From a checkpoint of a small segmentation model.
Model: 6.69M parameters, 48-pixel images, encoder arch convnext_v2, encoder depths [3, 6, 6], encoder widths [80, 160, 320], decoder norm layernorm, decoder widths [32, 64, 128, 128].
Training: adamw at rate 0.0018, 10100 steps, batches of 192, held-out accuracy 98%.
Data: trained on made-up ball-and-stick molecule models, 48750 training examples, 39.8 epochs.
Rows from block 9 of the encoder, named by matrix and row number. Rows with one number belong to one neuron. Each number is 500 + 40 x the weight over its row's rms, rounded and kept within 0 to 999. All counts start at 0. Numbers have three digits each.
# fc1: MLP up (encoder.blocks.9.mlp.fc1.weight, 960x320), inputs 192-255
# fc2: MLP down (encoder.blocks.9.mlp.fc2.weight, 320x960, transposed), outputs 192-255
fc1.213:541529552514454543458451577462484480478500495460431476487521484488596451527512520518455578487511479504513483595477490471440563524608525460473496460481529481468485521518418512556529512433473531
fc2.213:538450527348477422516519530496478493506476542457405472573536502555468508511486502462463527501452486403484545462483485439485410550539470506582601503501500523511484473465515487439562517500483538
fc1.214:390359432489462392421482547516529467424493475451492525521536505526517420509568488454494504527489512527481471508554419467516484532500557487417524512506513492511459499518476475436400511503490433
fc2.214:467537581575461510491498474539487579515498435566525484497578463455474477540503492463512505484578523535473588504491492543439545450501369578482449439471525450528450550463513456535473520474492477
fc1.215:407446488523474505473581527494469508509567494518519451466433471449462471473503506524540548571500458500479455485496506462553448499479542474461472552444533450573567521527506552493536526531540430
fc2.215:458491447475498519549546451451473427558440524459515524564496527516486523543505490501471494519505476498549496438521458522503479496474444470484499570428399473535487482545545485468529503543456482
fc1.216:593457518527501479542480518519493570601470473528517468522421499478539445480442503476485450517510538575479549489525524528391537529509507475523538531452547414489563530535529467516533517535542478
fc2.216:501467462450539525423505520438515483504487510493447447523437545543531499435522456546482479515461449544540479511521503465567454541484557446583527547472415483531470510497512553505514461477496453
fc1.217:564452487511508454510523496535466461571524554498535478462534467467443469465526439514526504472447511583490486437469506503521446492463417501499483499529550459630553498498500568519564519530439387
fc2.217:475493445475516498424521461461467463537467421474462516555467550438484498443525516483538482493564483546527459490498449542480521559490457463538536570525508447522547448516553550509443460509508516
fc1.218:577459512454473439483499504459548582618480524495473456479442494487596484444431530551466460442514472555497438513482536540509568511451484484506544555475505490540503491500448504449514464490517473
fc2.218:471503456426500531409530473492462484529465440488461503561472539440473486453556499454546495523557489562522503520491441526472565538514484472520540535540561454523565443530547545508428455478526507
fc1.219:428437451473378439538468495510560524411501524477473546446523504491487494456547458464466502531546487512512462449487460444518460481498473509444570544494521435610484456574477569515540509520495486
fc2.219:470541536511486479577421541569477490472491527522469467498517465471539529498506520478488557504458520568469494566455555530485582454548539530542508516523533516515529511483518467554566558474488483
fc1.220:455450528559499509531529501593489531468501511501520507505496509419499461455533464462498514564522498537479522448510494451557445483408519503529463477556541485426568519535532446520530550510570509
fc2.220:511556560523480467533479529559482480507456513576476510454520458428543509459566541449543549510472521617462497548481518555503575457507492489494516497549531520498537498518496498537497524454511488
fc1.221:581414411418485462550516464628504562434418516439558468521526456505443520471530497495535556432521483523540497467485488485521490458488524513566526484458485457607467534567459562428505523544468453
fc2.221:488525543462476404547455556543498368504526548514462505483474479443535537466512537428524479510475529536435426559475529517551531476536562477526548522536554556479557475494544529528539547456537535
fc1.222:429404535461473470500420468569537506460514517470409481419464501551486489494539501450466495525444518537504512480449501515487527488517453475476550463414575412551487484476455465540495476551464464
fc2.222:436548560560462509442528479567478500558458429557538482525539474447475470485510473409557480495564526576434544531479457533452552481506431554477500460549576447533529553466556452548464528484529464
fc1.223:511433443562505461541502512590518522449473527487438485473470532457529461535555461507437517590476503519471535576512521496448486543524399463515533559413551456560408508520491521519458509500435438
fc2.223:464543570548437524462522454549492543558468457573573475543565465459457473525500473450527486490555567598454548517473476529458516457498445565469458437528529452536501549449533439534474556473527460
fc1.224:431422461446460472525500495580485550421554493423490475479533433517581502522441567459506508539515555499483426487505454400571486552476527432428496485481518418486463510540492452502449557447529508
fc2.224:535515512377484502479435546484508432464497493517392514459443486486518535486605542461542546538501493479512504589468514469596535525513560491528562480568485486453530458511474532525489507447482549
fc1.225:566518477520504516523479456483484351503448488480468484508482552447496495499528457501444415499463480522543507541524580533503492479467431527501517504497448471478459567506534626536503477509506548
fc2.225:462507584600453449473437544546521532491512491553499484468549455461529475482498520427493494479507554499478527565451548545462582445520451562523514506530542462441516534518500478563470570494509501
fc1.226:347405427488426483526469539585505483438546465447474504435481481523523491437546545499520513485569496499414464457500461480529470479446503464450558583521544477500484512559507465502500553505506518
fc2.226:565467491411531497523461570495509500403547550432477516506465512598524565520540519571465539483386506558507433501458500478527499523509524487518519510472457550485512531514459492420578495497430517
fc1.227:452416500481513453440442498494521437458532464481496510428461542538477530529564516584532459532493501491506490546446479465473507465482451502468533545452507499570516547481493443480514458467498452
fc2.227:417551562479486478469469478535478412559440477548472453540500478471487473492504469410546508515511520495438543551475500512480507494535507526506522480572551432554564531472554507567490532473543502
fc1.228:481464432536496509526449593573462499519521569452457488477508471523505441472490521546536468454497528530450406437546525449473449532495491471421463448521559441606465530536464502494556510499497436
fc2.228:465499459418531504422478480445513421552477482476506492588475536483499497472499506450519465519536494488522431482511437525479486548500414449527534591492521454502558437522560534493458486523495516
fc1.229:548361440519488516550515428519468515483430445495537497480476482473479491402534482522483491479458511514444523488495545439523372485460577497507491503527593512563487567531484488499503506481538510
fc2.229:458559566544454430486454513552503423551490524552483465513487464435526493492518513455559529525487556563465501545480561523495506458528462499498510518536553477530510482477546509553497530482543518
fc1.230:450446466521481446499522567532506470466478467517469494511430483459492496454548494466512455550572540515486435518537509426523431487495535522422510521452542520513483535527564538460500521600496482
fc2.230:487483466457490457477512467536459440548504451505576523571543499482522469514509515440488563473506488582494508449523475510449493487496348527490512581400497466521536578459501491480485533506424509
fc1.231:494527524437498517429451506401497541508471529530510487479499547559526517568464501549498425549472582527543470576469452483475510433572489463485515494436485466573506624525493538541556449527499494
fc2.231:501524591560463491487476540548530467539491519532513456527513480482448508531490476433547483492518551544479493519473499527483539444566471536552496466535547406528519525445538427548515513489507493
fc1.232:491393458449486491517513586542503530547406430473470428519491476478474512525447471421470451502395484535465378475486514473555483478518500543497463417529627491577464497540522505527498547523490497
fc2.232:525484460369474425533571454469494371511548562484530584564454507525518535505467525546454475507497498553492466404523507496502390489452473434515505528473421510458490502515508527414455520542441547
fc1.233:482451498588489548553512514485554464433548501487492455490494540507443477479568435522530480509485468514480507441492509510513500484547440497427451478493463463516551425477495485510546492465498464
fc2.233:500486449426579452452493494448452376513474487444467514571410548493514513477533490513499506497503471511540445505540471489511484587493467442518543582512468522519515464519526532493467450510499517
fc1.234:502390474427443480475479437546456497465485466423512461547466489518452487494540528511435545524437569553491512440535495539447507487450528553474547539477585465560527533536476476535494527524459396
fc2.234:484511477449456409407461527555488346504517459494463541598449514434483426427525551459568468513504537546458483538485439526485537509516506487490539554588551479475537511511514553523424501502534555
fc1.235:326393415488460487461511560568543526436505484441501500513492430536528542447546477389493459509520484480513435471533496408452510486499531470457545516469494488465452469512505419508467468485519463
fc2.235:517480534442495494564476545515478526499568520497496508488505503597492552486520499484474538500440519625473443488478473460570385498474526509508491468396489574455423551493459441447542542493453497
fc1.236:549502445461453595469542489509471575465489481462479490547454477489449504496500512524519557491493482472412575548531457533479532453491487543528546511425474615421504521520432505517504566502467493
fc2.236:444551537437440425547440524565500423567510528565443462503507432475548502471522530411545468517461544529408482535466542483549457495571553524522553517531532536516517467477515531538561548448508514
fc1.237:487409469480448494558530476571550601489492479447516494541463436510472553530542498446500557472545525477484424428547464487531487500428548462478512458503507442524492485519463525515453485498531513
fc2.237:460536538503507449516434535532528442508506522534458477486468458457547533447553536448522496544454548555470441558458544553523626474551495492557549476555563512476546449582530539561525529461543528
fc1.238:495424393570504493554532435559536465451458434502460532457534455535497400467505495485499528523485492518485512482564478466478502473508435431474535523472518489535477522486449489524539475451505494
fc2.238:486526503459458441434523509552507381479492460518531560542506504435433529507521550413533487479575526480467499491478450491423509498446385508519547493520594504420518541465548456456424530523493559
fc1.239:531388392491480463532493469567449484443534491457443453456441500443503502520500470496519473587516526540460509481525482482542496497460483496486517549426529474554479504478506393527516489499513461
fc2.239:530553561532466519448540490552494417440467458572508507595532475414515442528524484450533558498565490531446603536493525503427528491475428525463508485506524465544470550524497438537439527467526509
fc1.240:505519446593501522565499530484388461477533563551536465465537565464488429463482498525521537526463473505434497494519497546497438492519474502473477502560519487530487444604487576530515469506579468
fc2.240:530503467399560408466479453409469375502472501450450471555456518480486508507503496430481543491480476361514453473522509487537405568481412461561561541533420513517522469542550537525497488512507547
fc1.241:358456450475464480521508567568533495465549479412452484515473461513476520512507486495520512527528502492456466509509494435536513522517542453376568524507517504523480608518456496536504536453538493
fc2.241:502526552428495429548429551525489362518563578476445469473471462565547568475504544432490510517442529562462446531491536513534467500547558464522538516513518574484508459509516528517569526471501497
fc1.242:636496523545507495598482423497458560520479434592502476479468514444575475520482459536479469527433535500461530483438458474485449506480478489507492520494521503418491427468408396434505473518553481
fc2.242:482525551509469488462527468547519501537487469542490454574544477493455501511477469479507510469517515497488586505454526479477510476523479532538478438517527426580468543450485419554534516463531494
fc1.243:663524518533493506523472490470527448578467515488491476464489449471464465559514495510455444517471467558574479480539532461490505492516515498546492506425435450506575488503469531469541452467546524
fc2.243:488551494519467484550489521534501372435510483491411498421437464536546560492510555488455512478455494450454436561496488620480537467470579517523491547558440486469528519577532519534541582503523497
fc1.244:384425382498483483549545501606478495436563533458527491497506483444435507438516508493504588462517498464441528482516473449513483457473485534478453522496542447441516542583449477468534525449510503
fc2.244:457538568563459548475524508570468570489476466547553485523547451458494505522512461465505535467539522611472550547472511523447538463532426540483437460477526458570470607460525414545477528481493471
fc1.245:500479519595526448543580539488478435476574591499481427424486530463452439495617488523538483523502448495426527513465540513511404516582446473462460519516558506489568474499474523471607493519480474
fc2.245:548471458431575499485519476406455399509484497448471505563454559537511541504514488526448526493463449464540447464529497495585458593482493447557548550501411524513516435514503552481545458527491517
fc1.246:466447433490473521493540485567547500481504523431464486489459529570433535548474475467522481477537472495431454503501488468497522440429543506443517488487535534585519550519434489481537503478531484
fc2.246:433512497415480427478471458488521339568472507546475468531489488436517478493489502416487429528490527459456474513495506503533447498483557489494537509573537542516544444479521585542501529494517542
fc1.247:475418415513506458560539416590538475484458534455453519480470451491444517520514479484486589546481509543446485476469537508517516458527503474537510494485531485545518549509489510541541487472471441
fc2.247:497513498441470469421503497533500380465476453567478567540480501396487468485549562439560521532572514514447514544472479493527544497506508490479539480555575513461531511478525537488398514480549519
fc1.248:513371474517506483562464494575436524485505460460519477470522483488398474530527553521493539473471509525507437455477546490566496483454497401505495554537523435600439444504581497496513559452536452
fc2.248:527468462460450490463543561499525440463527481514554569545437506538531531483532549569488467452531506622466430475476433469522522510504487473534487538431489535459547538497466441377470509519447484
fc1.249:503419517513475437532506447590495487473474509481435440466495483525496463535451455481526521530427506526518460489453443546546486495462519550437546458486575544524489464515440400447469525451488550
fc2.249:557442460494480430458525510529538374476500532527533580564530512486506483516431518609469503424563505593511494398526512460488452488493426467520469547490502516471455497470453481478471554537491516
fc1.250:432481489494472457469505411484525470381471501514511528484476546462528508439502500493493517527444559477535475526469483424484522538428494468490455471522537516458477514510516496573489487525560537
fc2.250:499523568575449416459463508560529410502471537565485483498526462436538499486507542448538565492515550581469510554518558552515564466516448531493515480546541490539514476481504534558465557468544478
fc1.251:431516513545464472488551564475529456456528531513482448503566473508433471466646492510513557487444445463482507483519554526488446522572476500496484527515502561497470422563438503538493529489456511
fc2.251:546475497453524439539514437419428377544489559475477512521500511549499575562449497487432598496430479368510482434528516485532404564465458454554569526453413523511480463496555505483555499516471523
fc1.252:356472427547464468613472560547464405451507483479450515500481484424423447460545441534475455535508525537460511434481551504545475445527498472423468537532528489595438562527497529485499485555506487
fc2.252:538470445485515486540497499483433494506560497450566533528497528577532535519466494596442522469443482538548444412520472493488442511486479463537513531392471526497481502526522457452554494529456518
fc1.253:449426501514446454581469534569508460493557501505472420488492529491468495511515482557492436581471487522579453447471489458442481489515441446514448581420602485642448585479475482521523478452510524
fc2.253:412557542503446456474463473557477418566471463556484497506518481421493472446523529394548456500528529591443516556495485543485552471523493530475517513576570443532568480493557525554468534476536530
fc1.254:531442480411439468489537434630501509472461492456471483515440477539466524529469505525571484452566493506467514443578423546442504502415523547504553492380570542537451531554505458492521457534519454
fc2.254:440532526460490420496466496502533371558466538507458503495461483403509465460521541437550464541499534453457471536485512544523525509556541485506548497560538524462561452518528598549487533489560547
fc1.255:512485579557521514546503550485446476521576522496545531512520515484540493490569544489500474449518481519483525519434423458522420511570514535480455501510465460495621399560518474442490551485590497
fc2.255:515507572482471446504490496555516531473525499521442480518551474446502482491461499438499544520494528616475508516468545495456516501534432532518465448478549510497437518512529477519494524484503514
fc1.256:408427494481512452524473463581577495487567504464456472468487503437574474536552519538478491506460486548553495481511494458443473457482451476488562508453557455554502576516526461555508439493544421
fc2.256:427523524493479472416484470531493406551422439537483468561497486421479437482520498370562454508542519549448520535485450523466522485497502528449526485582555457539555524487534517560468511488534498
fc1.257:497508415502448550547556439574500513442459498507504453506471508477471489498527474501424547547477534501461456454511480486570464483478518498519492515524463494464398472521539466468441541501557570
fc2.257:506506528470519410529445538473524454454490568516438473494512467571548465530488533448474533504411496484458462510492538497582481506543554512535545436526523603461484444481475552514536543483486499
fc1.258:406437380553448430529489577593490469489505496409550488496540422516516496485507532405467546480473486525435467508510498456565445514438541477494555496451539476507437526549518478485481522565586438
fc2.258:511551594537452481454498490555508513511511474566539520545559460462483471528471515457510523505560565499473554495489505550446533448496381568476424444466535458534448552471504468534443532516467503
fc1.259:534454396462450471556523476589509536484487454417492511517477432489494498501522484472523505474474526527506467470557528538523548506460441507460517476515492535536502532488507531448487548500429465
fc2.259:506501469437475433476426551555512352496543487506492537515484493411505474456570561402523493515478514594452406533482504511551523491516568474493525493564537564463550503482498583484469517486480504
fc1.260:377481439555473488537498453544460472486593475460457477480503499441513448488541519519511554506420514539433474444489496479526482473460491514425514572517536466635522492555507549571511525539495432
fc2.260:487451428442530456451520463431500384508474501434487522579455548495482483516484522536482444529519485529567424453528441503511517534464502453489522581478463484510521419542501557514458459567471510
fc1.261:533410471449447403572480468542511558490502530447478458522550400566473521450514495551464497492500551517462441527520558517427519441431471440499554503502555532526498482505487433488545492528464462
fc2.261:509481450432463471405512535528503427475502426488433556583440529468472466453545564517545478491545520535465472498490440513500519541482552471500528517561516503473541549479502539477412484516514537
fc1.262:489393475382427424467539477659512548459470511463469441483486465528459478492523480522541543451507555577492511479540498505502484488461512507490554468516514517548500516515479441518547497499466490
fc2.262:532488504436468425499475522530460246481527493516490603532520482380503433474546535393546500503545523602455452518491506514529506477550576485510509505559566523467536511505524540482436524483516529
fc1.263:523391422493485504473502495531583471531492522451458470481487471514451525522446606520559532426527449510545435480535497502481491493447532524485512529463484467589525529542511476471468561454540521
fc2.263:509506494394493458531467484529510347546491541493414451521423512470497496467508503439481443529453486496458496520529470450560416547519586427506548535506485543516524451511556550503550505481516503
fc1.264:486528510535542521561536438493486482517476487504563516411515518452431436411485449512481518490510498463562551440490585512566451470513438435487538450524516478531417476455542469576508420450496506
fc2.264:526508505432513387508481512503502411489529539481435509538487490552500566520452500465472541483431490355498493453493487483517409553518454495589587492488486584463478527487520474477565529515474559
fc1.265:501456468509512508497481464521502490508495446442386386446515518500535544531489491482474462510416553557494405480479512473509430503451528565477530546392489517586503523530465506534471478518508493
fc2.265:482553536463476432523426525528527392541515563526452450510449461500575536488529508455542477555478545484444451553478541505553482478534531453532531522527521561509522456505542533549555544450534512
fc1.266:379456436465454509521532454541487539489472479462516444525489491538530514494469504500541506476529487476436396501592498466501515457446495497416530548519541562548545503513479563503450577503482474
fc2.266:455519504440532443518455512481532383561464540497462469502430490475543530469524534416522469548458521502473404534508518530535532505532509441538573546541533523480526441575520566561534510492539515
fc1.267:462411429504490454535505518537483539484447534491486528494503453514482539469454552459555553468511511509467433520555513502522492488484485468483443508519547536456511493527507390438454572473582452
fc2.267:478536572590470512452590447556540513471444441548564530540565477446489459530466495478519503491556501577496557454482526515435545468481376542457474459458510445530457532502491447518479521500522468
fc1.268:552471438458476510527517417540518503480466525446443451436476459413455386471572467528470525511458536591577482469513526506476431493438413460491534481506552423568476515579525510487535491487550472
fc2.268:506492471459444487399456550559519421479499471497482561490458518450506455428551571409548493485509544548421447533467475525565553515513588495488541506573551529438580509449533582503464515481532529
fc1.269:510429529584446534505492519530482462483502512528484439397485522468477417430523505474468440486522451542507505507453505557536471531498457478542484510468457408640482489481499506484528522492474478
fc2.269:478508555564470481477521467551458563541459471554569525492551494449521491490503502462503522485539500673501548531499540542442553459505391502500455527489509432518492543461509459539458514481510477
fc1.270:545409410438478485517537468652535551429401478413514457556463463525397506468522476503552544462468518510506508460583493442476502482465533501504559476475525511544479553458481485470482538576516490
fc2.270:513520531474450441463446544573503354485515487537463533489496478387487468453554537396542503498541533589406472566481489482520564487532531498506547494563567528451548497485529512516431542456547544
fc1.271:496424471513495467541501475580457571540491528477471477455528470571516436495427533509501490484529475535513476495458501524577527507462505457440560534488595499539540423515485531537522482487478433
fc2.271:479498451450521519406520450448482451530447448490489514571464545435502470457524516462546462507565489540528447505495440539482545544509434453525536542515530444509551467522557549510412461508499507
fc1.272:516479454455471496483576403597529444521431487431429460450538463502466443465590522439548529522484473535466482450590505548514517488515498540468510533507498513674476516503493539542555528522481416
fc2.272:522516523443461432432497506552513403486509457531501554586512513402453442491543552421525499526545528451455539528479459481497550491493474511468519450513562522450473517494532557500397508501508589
fc1.273:625446519518454567489607477527551458507384532435472511492501506474434392474580512471379493466507464518456531469559518491471549479522438519526522454547504540439522505512479491479530554445509572
fc2.273:551499477460485440564502482489486480482505535530459536442518454539528496536516525464472522471420508530457442512482521481568476476503551488519567499479452605451469524544459514471519528504454553
fc1.274:594436501509545489568538416547496462494398471516470505408496449434489459477568480492551532470517475530462480497488493410477500445524427522504498454525526510547521519467574497551560470548517409
fc2.274:424459478494456467520517552599511513487506535487555582504496522554502561474495520455446481447462483588461479479478446496531471492526495515511488443481534585451545550438552495446528521529451502
fc1.275:492400389452472501567533436556537505508435505483448511597494497554474545569507530537539427527515509542512449450556546495515500501473548489445539518512530539559598498435562498526478525510471429
fc2.275:476526541457452446442457517553527301544490504553491495570488479394509470480527523383521453478502533542439486516500457511488494475523530497501525504602573514510547505515525512546496532490514511
fc1.276:537397434479482477531468500545548466480548496492535543495561496490473461503519457540470441509494482446499428453490491458484513558477503484422533466457498501589537495579488471504489483489495493
fc2.276:448562595541465487512444501558519491531475501546470408485492463450526499498532483441556509522510536558459521561467552510502528461558479527519497471529531455564519497495556446572527543451558485
fc1.277:506399454547463498474526503561472581499598472466496542525504460451484522521483470448537537509458564452440498467471514435522456539471558495544502458455525492521558466535493501485496541534506444
fc2.277:460541548551446502450539459498514392542448446564537533544536463417495472571474499439558505494581527555461547492498489542454522438474427541452469495498514422539480543511517474538458541493524475
fc1.278:566496454489436497502586447575481492372537501510500473482527426518465458465430538444467537537454509448471547526501443426526496469437475469596487474442475513507385478506481456517566495517526522
fc2.278:498516598544473426520466509551494527505492560543497487482524472494530504482468536422530499522499517599454532510484528468549500490503481531479507391475558547526452510393507462517552525461506485
fc1.279:428412422523478488525593517590493527456467461474519481528506517426537488462518491442506557510524548488421516494542453516515466483396549553494483462523519517431483453558564494456422520432577556
fc2.279:496507596570456494485546489589473524488532464548543567485588471450498520497507509469495543491516501635472579489482497487438557477543331526473502469467569468537462499497484465519485524491499476
fc1.280:526406532437464479544514419571510523560459468493462532479420416458491504460541511503543476470491454504447473539513535528515547531480440485463517499457456588544449532474541503476531483466459441
fc2.280:494525520454478429424465561560515356507502443515451539567491499418455474507534557400521501530517513506447521511478450510470578508526483501476519475542580530461543515482504546518391507512511533
fc1.281:363418410507493463519484593592499485429583415491500471479511465483492526469483469465527588534437531445452489495471513470524437507442438485467519498442486518525491470557535514475490505515480496
fc2.281:494514559564459482533533505501488521494534498522576524522565483520494531547470519527485486484548533521482536444475529521418513461491365553475449493435440464530443579513499452480486547527424520
fc1.282:466467479532486484551499517546498437515540519480519497447557567476434456401531450495487454435454486534522464441516501488510450451488531472395447544527564464612531450559497506562533467522496486
fc2.282:503457441476516465480517468447446452535492473457491497572465532492520550479508498488478514482507479577547416478509462535467514516483448445521540597463468474546558461528550529487503472514461534
fc1.283:502401422480459496553505434602491533471447510470475436521442494526451498462497521461538562542523511514474516454523516522519557507455486494520558501508572505536532489528517476552523523509466474
fc2.283:545522530491465515420515502525493410432483456602498564546525489406503408493566532464552539498568498522476552533480471483515576495504473504462511440523553513445492529497458491507411506476534476
fc1.284:463502537554477521519522553502445510442524479501510485504505530486488496430577513513514561514405454537419491477508519579432488502497494466478505416546507500475570477581537510530577509579478499
fc2.284:515500444437564439442463511467431363540468455478448533562442534462514460455520493494533527513505487528524425525536491518534503549508515448519530579554507517514544427525541568525426470515530544
fc1.285:537410439416437460528522448584523510469524483440479467483489402507482383482502475506510519541505510567434554480511531425564468533468471523518526516495585525541455537522468432508535487532521473
fc2.285:551514505499454453465459576596459345404565483537470568566497499420519442461565566480532523487488511599443480530462529516515567485542556496499511502546581512457535512526464514518425533464524537
fc1.286:624549498565551512558513462440466486580521536561487440426485530489482402420483474504520521471525449578515487474490480475503452530550412532507492517509569477516581437512483536490584498491500450
fc2.286:505487441409535476455475482443471418518468482450453477558439553495507543461511502452499493501505480405533432485503484509513512573489488452580583563518487487507545427525553545499477471520505559
fc1.287:573426386482468499515515426551505495507436497522521524524456478493434532503541470484540518539532543495423443459482502491467502458515500574479558494505514565532548566461488544515500543541525484
fc2.287:484510541434502432537437534550521365478534537525468481501490469496536511464514522457479500546468541484456448532487562497560525487533572494508518498555558591463527462483483536558533549480533518
fc1.288:575555512506480514533428538499452459565521434553430434474471512444462452461516456533450524530448485538540593499489486550452481546479420457577512543536465494515439469450491527537562483552464471
fc2.288:489531542516499499439502481492488427542480449509533453632535535472475499502490453475503479491593528477485541510488453539436556460494452524507475548457480408555530533513494485503433514486476549
fc1.289:525460458523498488556499503548446512599507490466469544511488516454488478475525521463514486520445494481464492465519514451558483535453520525506418438574478481564595442482503558460441515535535444
fc2.289:484528513550479493488547470512409454537449486517545524512563490471499545500509532447505583496516478609508504472519497571445536483477336538488521480446497442578511533475539470499508501482435477
fc1.290:417412484485409502514513554604504588469564489450476501508490458511516538519490548494532524502496527485454431441478509421528476497445559473501478469540505471496539530529490484511484524458561457
fc2.290:479568583519471453513442523503502444505488528556459493462505465476540512471538549440528541522476554533464463567462558549534610482532484507534543457545546514465538466523520514588505549469527524
fc1.291:498401419470481529448500435499495523482515500375472526556492449525470562530503507523510522489524495533470440560464532435511504433513506565442552466524478533557547584543490524448429511486521481
fc2.291:436545553448494465514448528545533403552501531533441440513438476484543522470537495471534456553453511467455504555493522486536472506541566471549556516550537516546534459502540511541552524451546505
fc1.292:415401450448449508499532454586518513448441504436512482514473499552494465518501504503518508527521482516461486452537533514576528463461495489442551511483589545608500497462514469496490531524463447
fc2.292:495517521482466458432489497568488355477500466553497554556524490382461416456567554397559510497562528553431461523470452491470567502526487516492519457532579502450511526503526514531426525482522532
fc1.293:483467423527469521524566445511476526554466544485460437499477479527435498462481513583504491439511524496418430507462518515493539433534525513526514514471444566551491560507471548511510534553496444
fc2.293:449548562464490435502434536529524405567505568550464423510445484493562536501507499426527458542455536500452462564501533485575448504557531474545526551542507511535503471541530517540566515457546494
fc1.294:488434447444538443528500478570495450512491507454470429461497484476454465496592521483500552532443533566486554515501525509584501494513443487517521530531558435575446507489498489574453505437512443
fc2.294:514513509482459500443574536529524466422476457561536555572522504430499492496537496480490550511583498514494506491475466472516580511461436494462497441487495531432453582448454494434439526494499482
fc1.295:522498472532448404493546572511548466540504448533470432512543502432503502480562515538490390563524535547483509512467531474541430518513526523483553502383553472578512518433506523489484512561465533
fc2.295:450529509547453511475575424532448520596460443550568506550558461458456474509500497503525513482579529625460531485472490565452547443509420542450449512538519440527559553438529460528437539483513476
fc1.296:604526511536537501479554529459444455512538494532424443497524501449460476463563464519452507540417456516497517516503504546458465525532469566511508513530452504573570444514469523556521515522430470
fc2.296:484487462437551452466522454408430385541481513450506484595486555467501509509496485471451542505533476435543465488534466480497438522493426446542536578457437448516531492533563526484459488531484532
fc1.297:372454427486431474499481572541554537439507465473481499503468484513567523468509478454472595584501470513443439472476564468597477493450535409429533525465583455511531590508525477478454506514535450
fc2.297:479516505394505426549443499476464331547502574494466486504462479514536554507494540432507494534469529538478454518497561537509457489533520456504539530498489521490527462528524536516541529512489536
fc1.298:466473531553471507565499525521460552469512511475514488479437513475469369458576505518522513571498458555462494474526528551462498506516451496521457483498510472574553499483500540543616484497478411
fc2.298:499489421441525499508500465458441414529497492486471503573467530497529552481503491511487517504470467558539420457529513530509448542481456437515530567492489501537502436549540532477516480514488464
fc1.299:473373464527471457528512547606511553439525444412521515498539402487512521493502539455533468481478477487437472417520507483508522551447543484482493497488574485513490481447510495523479519474526472
fc2.299:501524519480475434499454545526506378495513523524478567475488465409549559500525594443507560499465529623479445536496555569511610481508473467527555563555554507485523432561509547530465533476504512
fc1.300:550422420494441446527434465570502488430423502453538462496527499461455511518530479519440480427492554510528477455508538453489519546437455450545478474483516504545452494518472518482494493515495510
fc2.300:547477442455479469468525519512525304453548514507533583545477520436487530532499530589485515490573505573491482440497454479499460507429453467489496533474521548457492538474478522406445517509488535
fc1.301:433428497460493506505488430540579467425588493523486467479460509557474497472546526578450508537456536514514560486463475483485524503452530478527531516508592464568498497475512481520490417505500510
fc2.301:436534513530463501439524426531469460583440433540536518576548485465458443497505487470545470486566527541450555511476465554458550458479451550491482479599533421547543552468535479554441531494543491
fc1.302:530492490541490480580502471528480523580515496521523459516515507508513471507439443492504455514419518553468525464481523505466480477458476512460483548514557478598600524486557480587564471530460409
fc2.302:521474455434470467420476488470517454511461477506484572513453552478454568423525570454519503516570525570500466483487479493504481520432507465534588531543519504445534529488497573495406503515537571
fc1.303:449512456495475489545559490502491500462454545519500494508512505445491444478534506553482581518494537495544506513537495486603462499497489439498556484485514518506383457505530472522522473505499517
fc2.303:549481506506471456494485575543541533389508491531435502530520493598526522489481516515440578443374477630450530506486489494505493504534516518510506471482542581517425499487430456432497518458459470
fc1.304:447419466460470485463466452522492422443541507473502480511500540520485483562493473511479491556447515556524454487494501446466496472540469526452515551516517471605465531504548496541505429479466507
fc2.304:448527533506460539434537437520445486571437459545530455576535479444464452518542450458542464481546523560440557549478471504463512463493496532506477481571501441562535562484556446542480528474536471
fc1.305:349429407505439521470503584583519567457505473458506497505472459524513573526473500483506514520533511521452391534534534439565490534413527479411528500441587479539424501562488499434445548504544508
fc2.305:554511500407490447512491549462519423472558477499488526541486480585514537520474541574449499509458509472500504446484511484504439499502446486560477511450439539474464511533474500424508512534439563
fc1.306:488419503557490436542552570475424506550534495506525504472479509428478492483469448524548478543464542553480512445540542507521438507486492510526489487520494466590491490557540496454499483587458442
fc2.306:534514509569487429505506420440492415577458488558511577400531475433516530534481537455509514478545508604497468458501528516527520453453373497538537521461437473504515462532514463587506522529473527
fc1.307:527524535572494510489451514459560455546574518446471489472459527411532492452543512527453472524490514511477559482464523401555451504531477442497468496548514506528550448445437515469511467486487465
fc2.307:545557571492491383445466485500527395504485492543456448585473484419541464491458495441501509524529517595492489531499574541449504525510417507530492468480535492570464524547514481562457529503519492
fc1.308:445424474477465502477439442596550523454478500547467519476478477465498499528526493492515463553533529489498477478483564500464468508565493531417519490453598442617544544484528392560495471510488477
fc2.308:467520531495445473431499449521469402570464420565553524596544490406478456482518512430558467502611526529449551496486473529455524483472429533487492477547556450543545546460511485522422531501534521
fc1.309:577353401470481469541545430581493538400456508506533544506475427525435500488515534460509538491481504521490475490512532492544452487455520504506495510504509523587473531534500522444525580510476526
fc2.309:542521557498459480498438567574489404456565497549503503494506473390544497472601537438526554487507504588421492556482517489537612475543559496520510479549568577471546519479492498530505541450532497